Weights of a small masked image model.
Model: 2.51M parameters, 40-pixel images, norm layernorm, activation gelu_tanh, patch size [2, 2], depths [3, 6, 6].
Training: muon at rate 0.002, 21200 steps, batches of 128.
Rows from block 5, named by matrix and row number. Rows with one number belong to one neuron. Each number is 128 + 24 x the weight over its row's rms, rounded and kept within 0 to 255. All counts start at 0. After the name is the row's rms in percent of the matrix's.
# fc1: MLP up (model.blocks.5.mlp.fc1.weight, 384x96), inputs 0-95
# fc2: MLP down (model.blocks.5.mlp.fc2.weight, 96x384, transposed), outputs 0-95
fc1.106 079 [146 128 125 147 120 130  91 147 113 125 129  96 139 138 119 109 145 141 139 111 126  82 110 117 144 160 121 120 151  83 127 131 156 122  99 149 105 119 128 161 147 184 136 128  96 164 111 114 148 109 135 109 146 123 138 115 106 158 123  91 109 209 137 130 129 123  88 206 102 108 134 117 119 114 125  86 136 131 174 147 146 120 121 141  95  95  72 132 102 153 135 135 110 119 117 109]
fc2.106 072 [111 108 141 117 114  45 160 108 138 135 117 117 174 125 142 113 150 114 170 122 150 163 199 137 136  92 137 142 129 126 173 117 153 140 126 122 111 144  83 117  81 133 148  98 133 144 150 145 144 134 113 124 133 134 158 184 124 154 148 132 125 130 127 167 161 152 116 121 131 132 137 107 117 129 135 163 136 137 110 133 143 167 127 154 119  99 110 112 155 151 126 142  96 144 113 184]
fc1.107 098 [141 124 136 124 127 150 149 103 110 103 136 137 151 101 122 116 165  95 125 125 114 112 120 109  68 137 129 138 103 125 104  85 147 123  99 143  85 166  93 127 115 127 150 205 143 127 133 129 164  83 169 128 116 125 191  98 135 119 142 101 110 140 127  96 127 137 137 127 138 137 108 148 135 132 121 132 109 102 106 162  77 138 152 151  95  57 133 113 148 128 123 109 130 109 140 122]
fc2.107 104 [163 156 143 150 154 133 123 141 127 125 119 133 134 131 117 140 123 134  55 141 135 183 120 155 140 117 118 155 145 124 108 122 143 143 131 128 131 133 120  94 104 127 129  95  97 118 210 109 138 100 152 119 111 150 164 128 149 152 152 122 169 153 125 100 156 102 115 129 151 130  99 113 101  77 109 141 141  97 171 150 133  65 126 174 126 112 134 127 115 146 109 109 157 149 131  99]
fc1.108 126 [135  87  73  86 112 146 111 216 132 144 145 145 131 124 153 148 129 145 134 127 104 132 161 111 101 125 128 128 148 144 115 145 137 135 147 137 117 160  67 165 118 124 121 142  71 107 104 154 137 109 126 131 139 136 141 116 132 143 130 104 128 157 141 142  99 104 128 143 109 206 136 120 146 132 127 123 133 119 104 149 124 102 119 131 165 156 161  95 154 150 145 171 144 141 121 145]
fc2.108 120 [139 105 138 124 127  98 144 179 137 135  92 127 122 139 142 121  97 184 132 144 134 129 127 148 123 209 151 115 105 123  92 140 108 144  96 135 108 138  86 128 127 117 128 158 105 144 160 137  93 128 177 145 155 131 147 154  96 112 100 151 136 146 150 139 115 191 133 105 132 151 150 113 114 127 125 130 127 116 132 157 110 169  74 133 109 146 161 131 141  86 137  88 118 101 109 134]
fc1.109 106 [111 156 106 103 140 111 104 119 126 132 106 149 138 166  96 147 144 129 127 117 122 156  88  69 139 116  81  84 123 111 105 110  96 115 140 162 108  95 139 135 119 164 126  81  86  97 150 101 135  65 124 103 106 183  99 118 121 126 153 104 147 141 111 147 133 115 117 101 156 124  90 140 141 163  89 123 128 129 120 131 119 134 126 141 125  77 106 152 135 112 129  98 100 107 149 120]
fc2.109 102 [147 194 119 133  93 129  92 147 139 112 146 144 116  93 148 159 169 144 151 132 186 135  90 107 148 142 121 144 176 131 120 114 113 109 133 141 115 121 174 117 175 180 146 137 122 108 120 106 156  89 121 149 147 146 104 122  97 112 132 117 114 115 149 155 131 140  99 121 125 110 106 158 119 143 151 173 107  98 120 109 112 106 107 148 112 110 130 150 150 153 164 102 129 181 127 141]
fc1.110 090 [107 124 124 119 136  93 148 128  98 111 128 120 122 112 129  81 141 140 113 129 114 150 110 124 115 121 113 105 119 136 138 110 119 143 132 111 131 166 124  86 120 134 109  89  56 156  76 133  87 167 111 136 100 109 119 140  70 187 144 113 129  95 131 106 139 109  95  96 138 107 102 135 115 145 104 121  79 111  81 115 147 110  99 127 152 128 167 113 108 140  92 119 129 106 106 161]
fc2.110 076 [ 96 118 154 173  98 183 121 127 135 144 133 149 145 160 103 134 150 112 152 122 120 108 155 137 103 148 193 156 132 180 144  95 125 161 140  72 114 130 121 159 143 116 118 121 160 124 139  89 176 162 136 122 129 134 157 126 127 168 107 147 151 168 129 116 183  95  99 108 120 130 117 148 160 139 116 136 132 101 149 109 121 105 147 149 142 140 130 153 140 123 122 120  84 141 111 124]
fc1.111 091 [151 106 134 199  96 121 137  78 116  98 142 122 161 152 119 122 148 126 112 168 106  99 149  98 140 175 134 155 121 112 114 123 166 153 156 181 104 113 116 131 118 126 151 135 113 121 125  92 105 127 104 170 126 129 130 152  96 129 143 125 146 137  81 147 141 142 169 118 136 117  77 135 117 126  92 141 104 125 100 103 139 118 103 114 180 113  76 142 130 123 105 129 154 155 120 124]
fc2.111 084 [123 170 149 123 116 126 113 159 133 186 100 127  83 168 115 132 129 117 139 162 139 151 153 134 141 118 154 137 150 161 137 106  86 160 133 179 151 156 164 120 152 129 166 125 142 108 132 181  92 134 140 130 144 142 154 124 104 103 105 106 163 100 123 125  77 145 120 139  96 140 127 119 167 113  92 108 113 155 139 120 140 117 119 136 133 126 164 111  70  98 139 155 133 118  94 135]
fc1.112 102 [158 125 146 133 147 125 120 161 120 139 170 115 128 115 156 122 111 103  86 105 143 131 120 136 100 107 102 108 127  99 109 121 116 179 120 104 121 123 140 124 173 134 136 112 115  69  96 186 139 110 122 132 102 123 110 141 153 130  87 174 130 146 173 139 146 118 174 123 103  85 115 101  83 141 150 103 130 100 123 131 103 101 105 161 140 120  86 147 120  74 104 142 135 117 111 117]
fc2.112 098 [119  97 125 138  93 194 100 113 160 118 112 131 126 133 146 106 163 115  83 139 145 141 134 156 144 137 126 124 157  90  94 123 128 135 122 133 105 114 119 115 122 115  75 128 105 127 106 107 123 174 140  76 104 138 104 141 120 116 128 138 157 109 175 136 144 127 114 127 127  87 129 170 137 119 157 123 145 149 117  72 135 171 102 109  89 127 165 150 169 139 106 172 118 156 112 141]
fc1.113 079 [130 117 102 126 115 146 143 137 112 187 130 122 138 148 122 126 144  71 111 141 131 103 124 119 111 147 118 141 100 142 150 140 187 101 133 128 154 119 134 136 141 101 124 127 119 109 108 138 110 128 103 130 132 118 127 108 110 150  41 113 133 141 101 130 123 147 121 138 142 135  89 130 203 124 161 136 149 157 135 131  99  71 162 137  88 118 129  87  89 135 131 138 132 161  92 156]
fc2.113 081 [110  81 116  87 107 141 144 115 119 143 164 152 116 155 121 110 114 131 118  99 144 134  96 124 141 123  87 123 166 156 109  96 160 142 135 129 109 151   9 113 125  93 101 106 108 124 106 129 118 123 129 134 109 121 116 128 179 135 151  71 107 113 141 131 135 144 143 112 168 100 115 125 132 134 115 132  92 127 123 121 173 127 135 145 137 143 113 134 122 118 131 151 162 109 143 140]
fc1.114 102 [123 163 156 146 129 141 129 118 140 154 138 137 111 130 140  97 138 155 149 125 132 101 103 102  82  59 100 155 155  91 121 104 146 156 121 146 101 120 101 119 127 121 145 122 137 146 109 112 134  94 137 183 149 171  85 140 152 127 146 102 124 118 150 126 136 142 133  47 158 132 144 129 100 131 129 122 111 149  94 152 149 171 123 145 138 111 113 149 141 119 170 100 122 146  79 128]
fc2.114 102 [ 98 129 142 116 133 140 125 154 165 172 144 130 119 148 133  97 127 203 118 154 147 177 121 139 127 110 156 106 142 129 102 133 145 157 126 161 150 144 159 116 119 123  96 143  84 150 138 137 143 142 134 164 120 133 135 140 127 132 158 131 107 157 141 102 184 107 100 152 111 150 136 137 100 123 151 141 137 126 161 129 116  45 139 130 146 125  91  95 162 133 117 166 146 114 126 167]
fc1.115 092 [109 160 168 171  68 136 131 110 102 126 139  79 133 130 103  86 107  58 145 125 119 152 161 111 146 105 112  72 124 123 137 135 146 106 100 201 127 107 108 127 155 105 104 141 126 124 121 137 140  81 113 117 126 111 119 138 108 139 113 116 115  92 147 130 126 117 110 118 107 155  96  96 107 140 126 150 143 140 106 120 128 160 143 111 137 114 178 157 106 125 154 125 128 150 112 132]
fc2.115 086 [ 95 146 135 107 107 123 111 133 163 162 143  96 139  65 142 127 119 112 143 156  72 128 133 129 150 139 115  94 118 110 141  99 135  91 120  97  99 129 104 152 118  90 119 100 183 132 154 133 134 113 111 132  99 136  96 132  90  96 137 145 103 148 144 113 141 136 100  99 108 118 128  63 114 147 110 161 145  89 152 127 119 120 136 114  89 142 131 137 127 157 127 158 159 159  87 155]
fc1.116 103 [115 133 122 143 123  92 141 153 149 114  76 116  75 136 123 115 134 120 133 136 165 135 121 108 135 146 136  81  91 104  78 156 108 107  87 109 104 100 116  75 118 150 158 131  94 149 151 137 116 159 112 126 119  68 121 124 103 118 100 131 138 122 101 126 115 117 174 108 126 103 134 149 122 158 107  73 131 118 143 136 127 114 109 139 131 168 118 138 155 175 135 122 107 144  73 131]
fc2.116 088 [118 114 140 108 132 175 101 134 156 139 104 116  94  81 129 121 124 140  97 153  70 120 114 124 139  97 129 107 167 106 104 150 131  97 125 175 113 117 137 127 108 147 126 148 115  97 109 153  70 131 147 141  87 165 124 155 113 146 129 137 104  91  80 128 122 102 126  88  65 121 145 116 139 150 102 119 120 145  94 133 117 108 147 135 135 110 134 191 127 108 135 151 152 145 117 131]
fc1.117 102 [ 94  86 155 124 104 134 173 153 120 114 128 110 153 130 150  98 176 135 121 117  86 121 146 131 145  91 114 147 131 114 109 113 126 119 100 118 127 149 132 141 108 118 120 115 150 116 154 116  87  98 129 113 112 174 111 139 161 131 121 196 130 108 125 148  87 124 108 149 163 103 129  74 119 134 165 160  84 169 130 164 116 130 123 140  90  94 136 138 131 117 122 123  68 115 127 151]
fc2.117 083 [157 145 116 125 104 140  72 139 118 150 121 111 111 159 150  68 133 179 183 141 103 130 144 125 110 129 115 136 137 150 120 103 120 107 141 120  99 137 137 117 150 142 143 121 146  81  92 104 115 141 132 121  80 170 129 103 157 116  95 101 122 147 111  95  92 143 125 131 128 124 114 148 126 140  99 166 147  81  97 129 104 166 163 133 102 138 170 162 134 119 114 133 107 114 143 172]
fc1.118 098 [115  97  92 102 130 115  28 128 138 157 111  91 123 103 111 118 130 127 133 134 112 111 106 117 134 148 123 145 126 124 130 118 150 103 143 102 107 129 105 124  87  98 166 117 131 128 137 106 116 148 130 158 148 133 116 141 134 123 170 137 144 146 166 149  79 127 134  94 108  99 125 166 107 114  94 175 156 108  99 109 120 117  97 141 129 123 105 135 149  76  96 116 105  99 169 139]
fc2.118 105 [ 99  94 112 112  78 149 166 136 176 121 110  83 148 104 135 108 146 132 161 127 103 138  74 118 105 146 130  90 123 130 139 121 128 138 121 135 108 140 112 149 130 103 138 128 140 146  75 135 143  89 122 137 119 120 141 117 171 133 111 135 100 153 146 123  74 119 129 146 126 142 165 147 128 124 156 175 155  51 130 100 120 117 126 115 113 114  96 115 151  85 120 122 124 140  80 115]
fc1.119 117 [156 140  74 100 116 129 151  77 119  96 120 148 191 111  94 127 171 131 108 136 130 124 134 102 123 165 119 127 113 132 115 132 139 162 128 141 146 115 121 139 214 106 131 108 139 141 157 133 136 156 134 161 118 109 112 125 135 144 123 147 142 130 197 135 115 146 127 108 118  70 138 195 141 127 132 105 104 150 109 143 148 115 139 150 142 121 140 149 145 136 123 135 118  92 113 145]
fc2.119 123 [155 168  79 151 113 127 137  98 173 109 106 149 154 166 128 120 147  73 120 105 143 102 123 102  88  84 144 148 141 116 123  91 159 141 125 130 135  93 120 129  41 144 111 141 120 148 120 115 128 134 122 112 134 100 127 149 153 152 155 117 111 111 143 102 145 164 133 141 143 128 121 172 146 124  97 110 159 126 134 125 166 157 150 130 146  84 107 154 130 145 140 124 111 168 135 110]
fc1.120 107 [134 106 138 148 109 147 109 139  99 152 128 110 159 144 120 133 164 142 107 147 118 115  85 115 115 122 116  92 110 125 124  98 129 125 133 189 135 142 125 133 136 126 159 135 142 155 143  95 101 110 126  81 121 179 128 128 145  89 128 171 141 149 123 140 119 133 137 149 246 130 115 157 117 140 169 131 134 122 124  98 110 144 176 141 162 144 131 151 149 122 119 133 108 125 147 131]
fc2.120 110 [179 117 138 117 120 131 110 135 116  95 108 115 131 157 124 133 110 138 151 140 100 152 120 160  90  99 155 110 148 154 138  95 123 133 132 137 115 130 110 116 142 144 110 141 119 108  69 116  83  82 136 134 132 191  88 114 165 135 102 126  96 124 160  73 154 141 131 140 153 140 119 119 187 156 160 144 162 146 101  98 102 133 113 181 116 130 130 122 127 106 114 161 114 118 148 119]
fc1.121 079 [141  99 108 119  94 163 122 134 150 130 136  99 140 163 121 125 189  96 131 140 120 107 127 119 136 106 144 165 132 148 134 132 127 148 135 134 148 115 141 125 117 123 119 147  97 109 156 113 146 164 101 196 136 118 140 155 138 129 112  98 129 133 113 163  96 116 160 131 129 117  38 140 151 138 193 110 144 145 113 132 121 116 114 132 167 159 143 130 153 167 150 107 123 150 175 117]
fc2.121 105 [156 114 134 204 132 160 116 105  93 111 149 116 122 135 137 140 161 116 135 162 154 160 177 119 149 117 136 179 136 124 143 129 137 156 162 132 130 134 100 133 124 128 167 126 168 100  96 101  95 161 104 118 110 110 104 124 107 177 138 151 161 135 123 147 137  94 157 141  94 102  95 160 128 112 154 131 101 134 151 177 150 132 131 129 144 150 158 103 134  98 137 118 105 124 139 163]
fc1.122 088 [151 122 133  97 161 129 139 111 116  98 143 115 134 125 131 157 138  79 115 152 125 138 122 178  97 158 148 139 104 115 164 130 126 168 130 156 144 116 101 133 141 117 111  95 147 137 141 144 106 144 137  77 158 174 153 133 166 172 132 120 140 130 100 116 102 138 119 119  96 170  75  84 124 166 135 167 115 154 155 131  97 127 130 159 115 166 134 116 117 180  98 150 130 143 145 112]
fc2.122 087 [111 155 112 159 171 148  97 116  91 173 130 128 103 122 126 125 148 132  91 175 111 125 139 111 157 131 132 128 123 115 136 107 136 169 119 119 110 123 173 204 130 115  99 161 109 114 136 129 109 113 143 120 182 127 137 133  83 118 149 132 112 156 109 157 107 120 142 101 149 132  86 116 113 142 121 136 132  93 127 135  79  90 138 118 158 166 124 126 127 176  83  99 127 130 151 116]
fc1.123 092 [127 143 139 134 150 150 127 144 120 132 125 120 136  94 104 104 158  89 122 147 154  97 109 111 164 117 138 108 102 125 152 131 153 100 102  90 129 104 115 133 124 134 171 168 122 116 132 142 188 123 167 134 143 130 163 116 172 146  99 147 121 200 110 110 169 125 100 147 118 128  53 115 131 107 148 114 154 120 161 156  84 140 127 130 124 123 142 150 138 119 144 100 108 140 166 115]
fc2.123 108 [112 172 102 130 121 152 149  86 131 116 129 143 140  67 115 155 170 119  97 127 120 167  89 140 123 138 129 147 143 101 152 138 116 156 140  93 126  95 104 134 119 135 121  91 169 102 163 115 148  71 146 107 132 125 161 119 147 132 135 155  53  96  94 137 120 136 137 173 129 120  94 120 115  89 114 111 142 130 170 116 138 143 132 135 113 124 104  99 129 137 121 150 124 125  91 111]
fc1.124 092 [117 125 126 115 124 114 168 107 153 129  79 109 113 124 116  94 160 125 137 129 135 106 118 115  94  93  80 146 168  52 118 115 110 154 148 137 119  85 107 118 146 137 130 133 130 144 108 112 147 118 143 135 128 144 129  68 103 163 121 139 123 132 139 162 108 115 104  84 135 133 120 137  86 140 114 128  97 102 170 131 144 160  78 113 139 127 132 149 144 150 115 111  79 107 177 120]
fc2.124 088 [139 130 151  96 123 118 156 132 115 151 166 144 114 126 152 122 142 142 161 146 161 152 168 115 110 144 141 180 113 123 117 171 150 137 158 150 132 134  95  61 135 134 105 138 100 143 145 102  79 126 119 124 119 134 120 133 102 103 131 111 161 127 160 100 117 137 124 127 171  81 129 120 136 171 151  88 119 141 147 151 124 188 137 107 166 112 128 131 177 147 150 161 155 109 145 138]
fc1.125 114 [108 124 135 128 132  75  48  91 140  96  68 125 127 120 112 123 136 151 165 124 125 156 125 115 133  93 122 151  98 148  89  97  88 138 123 108  94  91 127  79 134 124 151 134 110  90 109 125 146 140  96 117 115 132 137 136 106 112 105 136 127 108  98 150 110 111  96 112 144 135  98 115 133 104 123  79 119  92 123 150 161 145  96 141 127 150 118 117 142 129  79 106 110 133 147 107]
fc2.125 100 [146  51 114 172 111  91 133 125 143 137 148 108  59 130 128 113  93 149 156 156 123 119 177 115 116 123 135 127 141  99 147 150 144 124 126  86 132 105 190 120 144 131 140 148 112 146 150 125 106 122  75 173 121 125 110 115 129 114 108 137 171 133 161  94 178 139 164 121 155 128 102 117 137 121 156 145 117 144 129 145 158 116 146 136 122 136 179 128 119 113 132 121 140 128 130 127]
fc1.126 104 [146 120  85 135 125 117 154 169 143  97 152 155 103 126 131 140  95 127 159  96 111 117 134 126 131 138 125 134 134 125 191 128 128 145 135 160 159 136 107  79 211 140 111 115 136 172 131 110 116 119 142 101 148 110 119 123 137 149 102 137 221 139 130 124 128  95 139 119 107 160 107 142 127 124 124 148  86 145 144 106 114 120 137 156 144 137 139 110 137 135  88 133 125 173 120 119]
fc2.126 115 [145 125 145 156 131  91 152 108 102 120 105 135 126 136 105  76 157 149  95 155 131 105 121 129  92  78 106 154 116 127 122 128 106  99 137 126 145 140 135  88 145 157 151 160 128 123 151 109 101  96 110 144 147  65 126 130  74 130 122  88 135 167 161 125 116 114 164 137 115 126  95 141 173 122 107 101 132 140 115 170 159 122 108 188 119 144 160 147 148 114 112 145 117 133 148 107]
fc1.127 096 [114 120 166 141 132 136 137 151 139  74  82  96 165 119 136 129 122 130 122  62 145  93 108 182 131 122 106 140 152  91 101 105 116 151  97 137  98 154 148 127 149 141 110 111 152 118 118 146 101 152 126  99  73 125 178  98 125 135  95 131 148 110 122 154 171 137 143 144 135 104 135 113 113 139 107 136 105 163 105 144  97 144 143 180 136 122 103 122 125 159 122 100 116 149 155 129]
fc2.127 080 [115 149 129 128 110 129 133 101 124 111 145 146 155  92 143 121 118  97 138  89 101 108 154 130 141 105 101 152 124 104 182 177 139  89 135 108 140 152  82 131 105 130 145 137 111 171 122 125 100 127  81 103 163 129 162 155 157  93 138 135 133  96 151 103 132 122 112 142 118 126 131 132 125 120 172 131 140 110  46 149 121 183 131 164 109 132 134 133  96 156 104 143 122 128 159 113]
fc1.128 080 [141 133 130 158 140 120 133 100 146 159 100 200 136 152 164 148 106 138 121 130 141  96  98 161 147 120 116 107 123  74  99 114  79 126 157 160 170 117 108  91 112 124 145 133 159 129 134  99 119 143 122 131 111 113 204 157 164 111 134 138 139 101 140 124 104 105 144 154 130 116  71 160 102 121 115 100 108 110 136 131 147 120 125 151 113 140  90 132 140 141 100 127 128 127 126  92]
fc2.128 078 [156 157 127 144 113 158 127 150 165 148 121 101 111 123 151 115 121 163 161 128 111 119 162 155 120  77 141 114  99 116 182 104 121  93 124 144 112 140 112 153 146 138 114 164 114 143  82 168  96 104  88 105 130 142 118  94 144 104 122 169 100 103 114 193 136 127 150 118 139 107 147 143 137 139 129 106 133 108 159 147 114 108 135 172 185 115  86 137 130 126 133 137 133 114 110 160]
fc1.129 095 [121 126 144 129 134 129  82 118 134 113 118 132 158 119 133 119 178 153 136  47 147 133 134 118 123 135 112 105 124 150 150 161 146 107 104 124 136 146  98 137  52 100 163 128 101 157 124 122 112 143  96 168 151 171 142 107 155 122 146 113 107 170  92 114 137 157 132 135 127 131 130 119  93 145 152 143 125 131 104 129 137  91 119 167 141 171  93 135 132 134 111 118 134  93 123  75]
fc2.129 111 [160 142 116 140 113 167 153 162 178  92 137 135 162 131 116 167 146 115 118 121 150 114  87 121 165 127 169 154 158 136 139 156 131 131 127 121 141 135  48 134 141 107 107 142 158 158 102 143 138  92 129 143 128 130 127 144 133 108 149 111 156 163 100 105 130 117 189 117 138 149 127 136 155 129 130 110 147 109 127 110 147 134 121 147 163 101  56 131 121 125 119 154 114 171 135 122]
fc1.130 105 [123 122 145 106 119 128 105 142 166 110 166  40 159  95 157  72 131 153 145 120 137 128 114 119 126 105 147 149 141 169 129 106 146 120 130 122 130  94 116 148 123 134 117 132 148 122 124 107 166 119 134 137  89  84 151 124 111 118 106 147 120 129 117 107 150 112 128  48 150 119 113 139 155  82 143 148 128 159 193 109 123 158 109 150 128 120 123 146 140 121 141  95 112 132 122 129]
fc2.130 092 [127 103 149 122 126 101 150 142 125 113 178 123 188 118 138 153 100 160 115 117 142 127 129 139 140 128 158 134 159 185 132 163 120 132 122 133 119 134 147 148  93 110 151 139  96 119 107 185 118  99 154 149 138 106 140 131 131 155 125 137 124  79  96 141 169 153 104 151 110  56 118 100  74 111 170 135 123 140 136 111 121 124  90 147 139 171 130 170 136 131 135 128 121 125 142 118]
fc1.131 103 [ 91  90 171 105 117 134  96 108 118 117 143 143 147  91 100 118 109 112 101  85 140  92 136 108 108 110 102 165 111 104 133 130 138 130 105  78 184 136 146  95 102  92 163 109 150 110  63 104 134 115  98  90 149 168 121 129 124 137 116  88 107 128 130 102 115 140 145  99 136 136 139  70 128 136 129 145 135 120 128 140  94 146 130 130 108 134 109 121  96 119 119 113 127 144 173 115]
fc2.131 090 [ 88 109 152 142 119 213 178 159 133 123  97 104 122 108 127 109 127 168 132 123 125 143 116  94 134 118 139  98 108 129 112 119 143  74 140 161  98 142 131 106 148 132 131  99 136  89 142 117 150  71 133  97 143 154 148 182 129 176 162 147 116 109 117 122 123 118 125 105 114 146 113 117 134 116 113 153 154 120 127 177 146 128 152 141 122 143 137 151 107 119 143 105 109 142 166 162]
fc1.132 112 [110 106 172 120 107 129  77 104 120 111 135 120 166 129 145 139 147 177 150 102 139 112 108 117 118 151 133 132 118 112 123  98 108 114 175 150 100 103 137 101 103 150 128 116 140 134  64 114 100 122 119  99 103 119 156 114 109 145 135 116 124  92 114 125 127 112 100 116 134 109  87 116 132 140 139 121 129 146 181  91 114 154  98 148 124 160 135 189  95 109  69  99 109 150 155 117]
fc2.132 092 [106  91  74 159 117  87 145 116 126 121 132 127 112 117 111 141 130 125  97 134  67 116 133 139 113 134 120 113 122 130 144  94 162 132  88  76 132  95 116 166 128 128 153 169  90 104  99 115 150 101 100 141 109 146 108 124 142 120 116 151 115 117 178  96 132 151 147 157 128 121 101 114 143 164 176 139 131 100 101  77 155 129  94 152 107 153 144 126 162  91 125 141 138 142 130 107]
fc1.133 092 [161  77 106 165 168 168  99  91 126  79 113 113 134 143 130  70 129 140 136  95 125 128 172 152 134  87 123 130 109 135 127 121 108 115 170 149 122 132 112  87 111 125  98 125 100 117  77 118  99 109  81 169 134 106 139 113 102  75 102 101 137 132 162 140 103 109 149 105 111 122 136 134 122 121 106 123 137 152 158 130 143  97 137 145 137 136 131 157 108 121 119 137  80 142 134 115]
fc2.133 101 [152 133  90 125 117 117 155 148 118 145 100  81 163 116 100 155 144 108 107 164 140 100 120 145  93 132 130 133  91 124 113  84 123 149 121 192 142 134  98  99 141 108 161 139 125 139 141 150 112 121 125 112 120  81 174 126 200 150 117  89 101 108 133 102 137 129 141 131  96  95 129 118 134 134 142 128 145 151 176 135 126 143  87 131  99 117  87 146 127 148 122  85 129 152 124 121]
fc1.134 090 [116 141  66 133 117 133 132 114  98 113 104 148 133 131 158 133 146 128  86  95 104 147 111 117  75 129 104 102 129  84 102 113 136 130  93 121 213 146 142 127  99 151 116 110 129  84  89  85 102 155 103 147 136 101 153 124 134 119 117  98 112 146 123 136 128 125 108 140  89 136  85 135 114 129 114 178 101 112 130 127 106 140  92 106 125 105 107 125  80 116 123 136 116 146 122 115]
fc2.134 089 [131 152 117 103 125  82 123 175 127 118 139 132 130 138 145 144 164 158 121 109 125 147 174 130 110 111 129 122 104 155 168 145 158 153 127  99  56 112 121 126 163 161 115 144 146 130 135 171 144 152 140 110 114 121 157 106 107 152 143 137  91  96 115 145 166 170 135 156 138  86 128 151 153 170 154 161 146 116 152 148 185 142 136 131 128 121 110  95 107 131 138 118 107 159 142 154]
fc1.135 094 [ 91 150 101 121 128 118 136 126 110 109 154  80  99 154 196 109 125 145  89 126 118 141 121 102 124 137 112 138 150 139 131 106 127 125 104 152 123 139 160 113 107 130 111 142  99 181  57 160 125 165 132 115 146 123 104 147 103 116 109 108 179 121 121 115 112 132 122 139 128 139  82 114 104 173 117 101 123 124 139 117 122  95  87 128 129 122 165 161  84  84 154  94 123 127 124 118]
fc2.135 093 [ 83 132 106 146 136 169 132  95  98 102 126 132 166 138 128 127 132  88 128 137  80 153 161 100 143 129 187 118  65 116 113 141 116 136 137 134 157 136 154 146 123  96 137 110 178  98  97 113 136 144 131 105 108 125 143 105 143 108 135 159 148 112 128 141 152 125 107 121 119 104 142 159 122 140 133 102 108 123 148  94  96 164 100 132 128  99 142 156  78  99 162 143 147  91 110 164]
fc1.136 108 [127 182 136 132 126 109 117 126 123 127 126 133  81 141 103 105 129 131 119 134 152 150 162 121  57  92 120  71  90 125 113 125  98 112 128 137 113 124 110 112 116  94 113 138 111 121 115 143 112 144  99 116 103 121 115 132 127 127  90 172  94 134 112 122 116 139 139 147 101 103 119 126 143  98 107 126 129 186 191  67 155 138 116  86 123  93  88 144 104 112 116  98 126 133 136 118]
fc2.136 115 [120 181 128 140 148 113  71 123 113 130 175 121 107 139 116 127 137 105  60 129 114 108 100 116  91 150 116  83 139 144 102 123 116 171 124 119 147 119 166 123 109  65 136 110  93 113 110 126 131 117 109 121 109 106 134 118 154 114 137 124 112 103 127 131 106 121 119 129 154  94 116 111  95 174 136 123 123 133  65 153 147 100 112 119  81 125 125 112 135 119 174 133 128 127  83 144]
fc1.137 100 [ 82  91 127 132  81 109 145 101 134 139 161 109 108  97 130 147 116 138 106 123 133 118  94  81 123 137 122 131 116 116 146  85 115 136 167 138 145 141 107  96 128 163 118 132 118 127 103 122 117 110 122 118  98 129 228 116 121 120  97 127 106 101 133 119  95  94 146 153 101  75 120 100 141 140 147 138 104 129 102 104 129 111 105 190 122 130 108 118 150 153  97 128 127 114 123 107]
fc2.137 092 [134 111 126 120 110 171 153 107 114 188 107 113  95 135 140 118 148  97 136  98 143 119  99 129 145 106 162 179 130 132 111 155 107 111 111  99 139 138 106 130 162 133 122 177 110 157 104 150 160 156 145 160 158  93 134 120 149 125 112 174 122 166 126 153 132 103 122 179 148 114 150 136 148  97 125 134 123 143 124 152 157 123 138 168 208 125 113 137 112 117 123 105 107 103 129 134]
fc1.138 088 [167 105 148 101 121 123 162  96 135  86 102 146 143 103 143 173  93 116 134 114 148 160 122 177 125 121 112 119 110  99 151 154 151 182 107 138 136 122  89 152 109  98 159 118 125 118 113 136 135 132 152 139 156 134 108 117 138 102 166 124 110 132  52 106 106 114 126 132 129 155 129 119 177 164 140 126 153 131 114 136 114 105 109 138 115 147 128 162 104 185 163 120 104 139 103 140]
fc2.138 083 [135 116 124 134 126 103 106 123 134 119 151  93 125 124 136 126 126 143 118 131 179 112 154 124 149 150 137 156 159 124  99  84 159 145 121 152 131 118  80 175 122 130 188 144 101 132 122 133 149 164 137 128 149 133 116 161 105 175 143 166  93 136 101 173  85 148 104 121 135 113 124 197 121 125 142  89  96 116 129 129 122 126 148  98 141 146 145 141  96 153 138 126 110 119  65 118]
fc1.139 105 [ 85 107  96  98 125 104 128 152 141 101 149 138 148 135  90 103 133 123 137 209 103 125 103 117 151 136 117 119 115  89  96 107  91 131 107 140 130 108 140 126 167 150 124 106 160  69 122  97 114 128 115 115  94  99 112 126 102 133 132  91  85  93 152 117 124 104 128 131 119 111 125 127 141 102  74  89 108 113 143 101 120 119 141 114 120 138  97 172 105 105 123 100 108  96 134 143]
fc2.139 139 [143 123 111 114 102 154 116 132 163 129 115 127 119 114 108 165 129  78  89  97 111 106 115 116 114 156 130 129  99 109  77 161 119 150 105 153 182 127 110 112 112  91  96 146 146 147  76 133 122 103 127 162 129 130 147 141 142  89 153 125 162 120  89  73 117 115 112 108 129 118 149 129 167 141 119 154 190 130 148  98 125 146 123 139 137 122  84 159 124 120 157 131 158 163 128 125]
fc1.140 104 [143 164 132 118 137 164 130 164 103 104 193 170 148 121 143 118 120 112 126 162 118 110 153 122 146 106 164  70 103 141 134 108 100 150 115 138 137 130 132 151 158 129 136 119  85 110  91 133 111  90 150 101 103  81 131 112 125 170 125 134 138 136 125 145 155  94 155 140 141 125 110 141 145 129 117 131 116 103 123 108 106 116 114 106 140 118 159 121  40 118 115  96  93 127 158 118]
fc2.140 082 [187 159 139 135 116 129 138 141 131  67 105 117 105 150 127 141 110 132 198  97 110 142 150 130 151 141 172 142 149 140  96 127 149  88 121 110  96 129 144 145 129 133 118  76 118  74 109 139 122 124 115 129 100 107 115 147 126 121 142 146 121 148 151 153 103 114 127 106 123 123 152  90 160  95 138 171 132 107 114 105 136 144 151 135 153 122 121 137 153 122 139 111 103 174  62 114]
fc1.141 108 [122 129 135 128 130  88 109 145 137 123 117 126 111 126 130 133  90 118 190 179 110 187 110 135 123 140 143 106 147 152 172 118 113 159 107 130  75 150  19 136 140 155 109 134 114 165 146 150 115 118 153 167 122 156 162 126 139 125 113 103 126 141 118 138  86 149 126 164 104 133 114 119 124 123 176 127 133 134 132 142 127 130 157 116 111 125 139 103 122 133 130 110 127 145 111 113]
fc2.141 118 [115 118  97 137 123 161 146  92 129 112 189 139 168 134 134 134 142 113 146 141 135 114 142 146 106 140 116 105 163 150 170  87 135  86 121 128  77 130 129 111 164 104 107 125 172  89 128  75 109 124 126 103 108 134 140 158 141 140 124 133 107 137 113 185 121 107 144 104 139 173 113 124 133 102 116 164 145 103  88 126 126 118 153 134 130 168 139 116 129 150  91 136  84  86 106 125]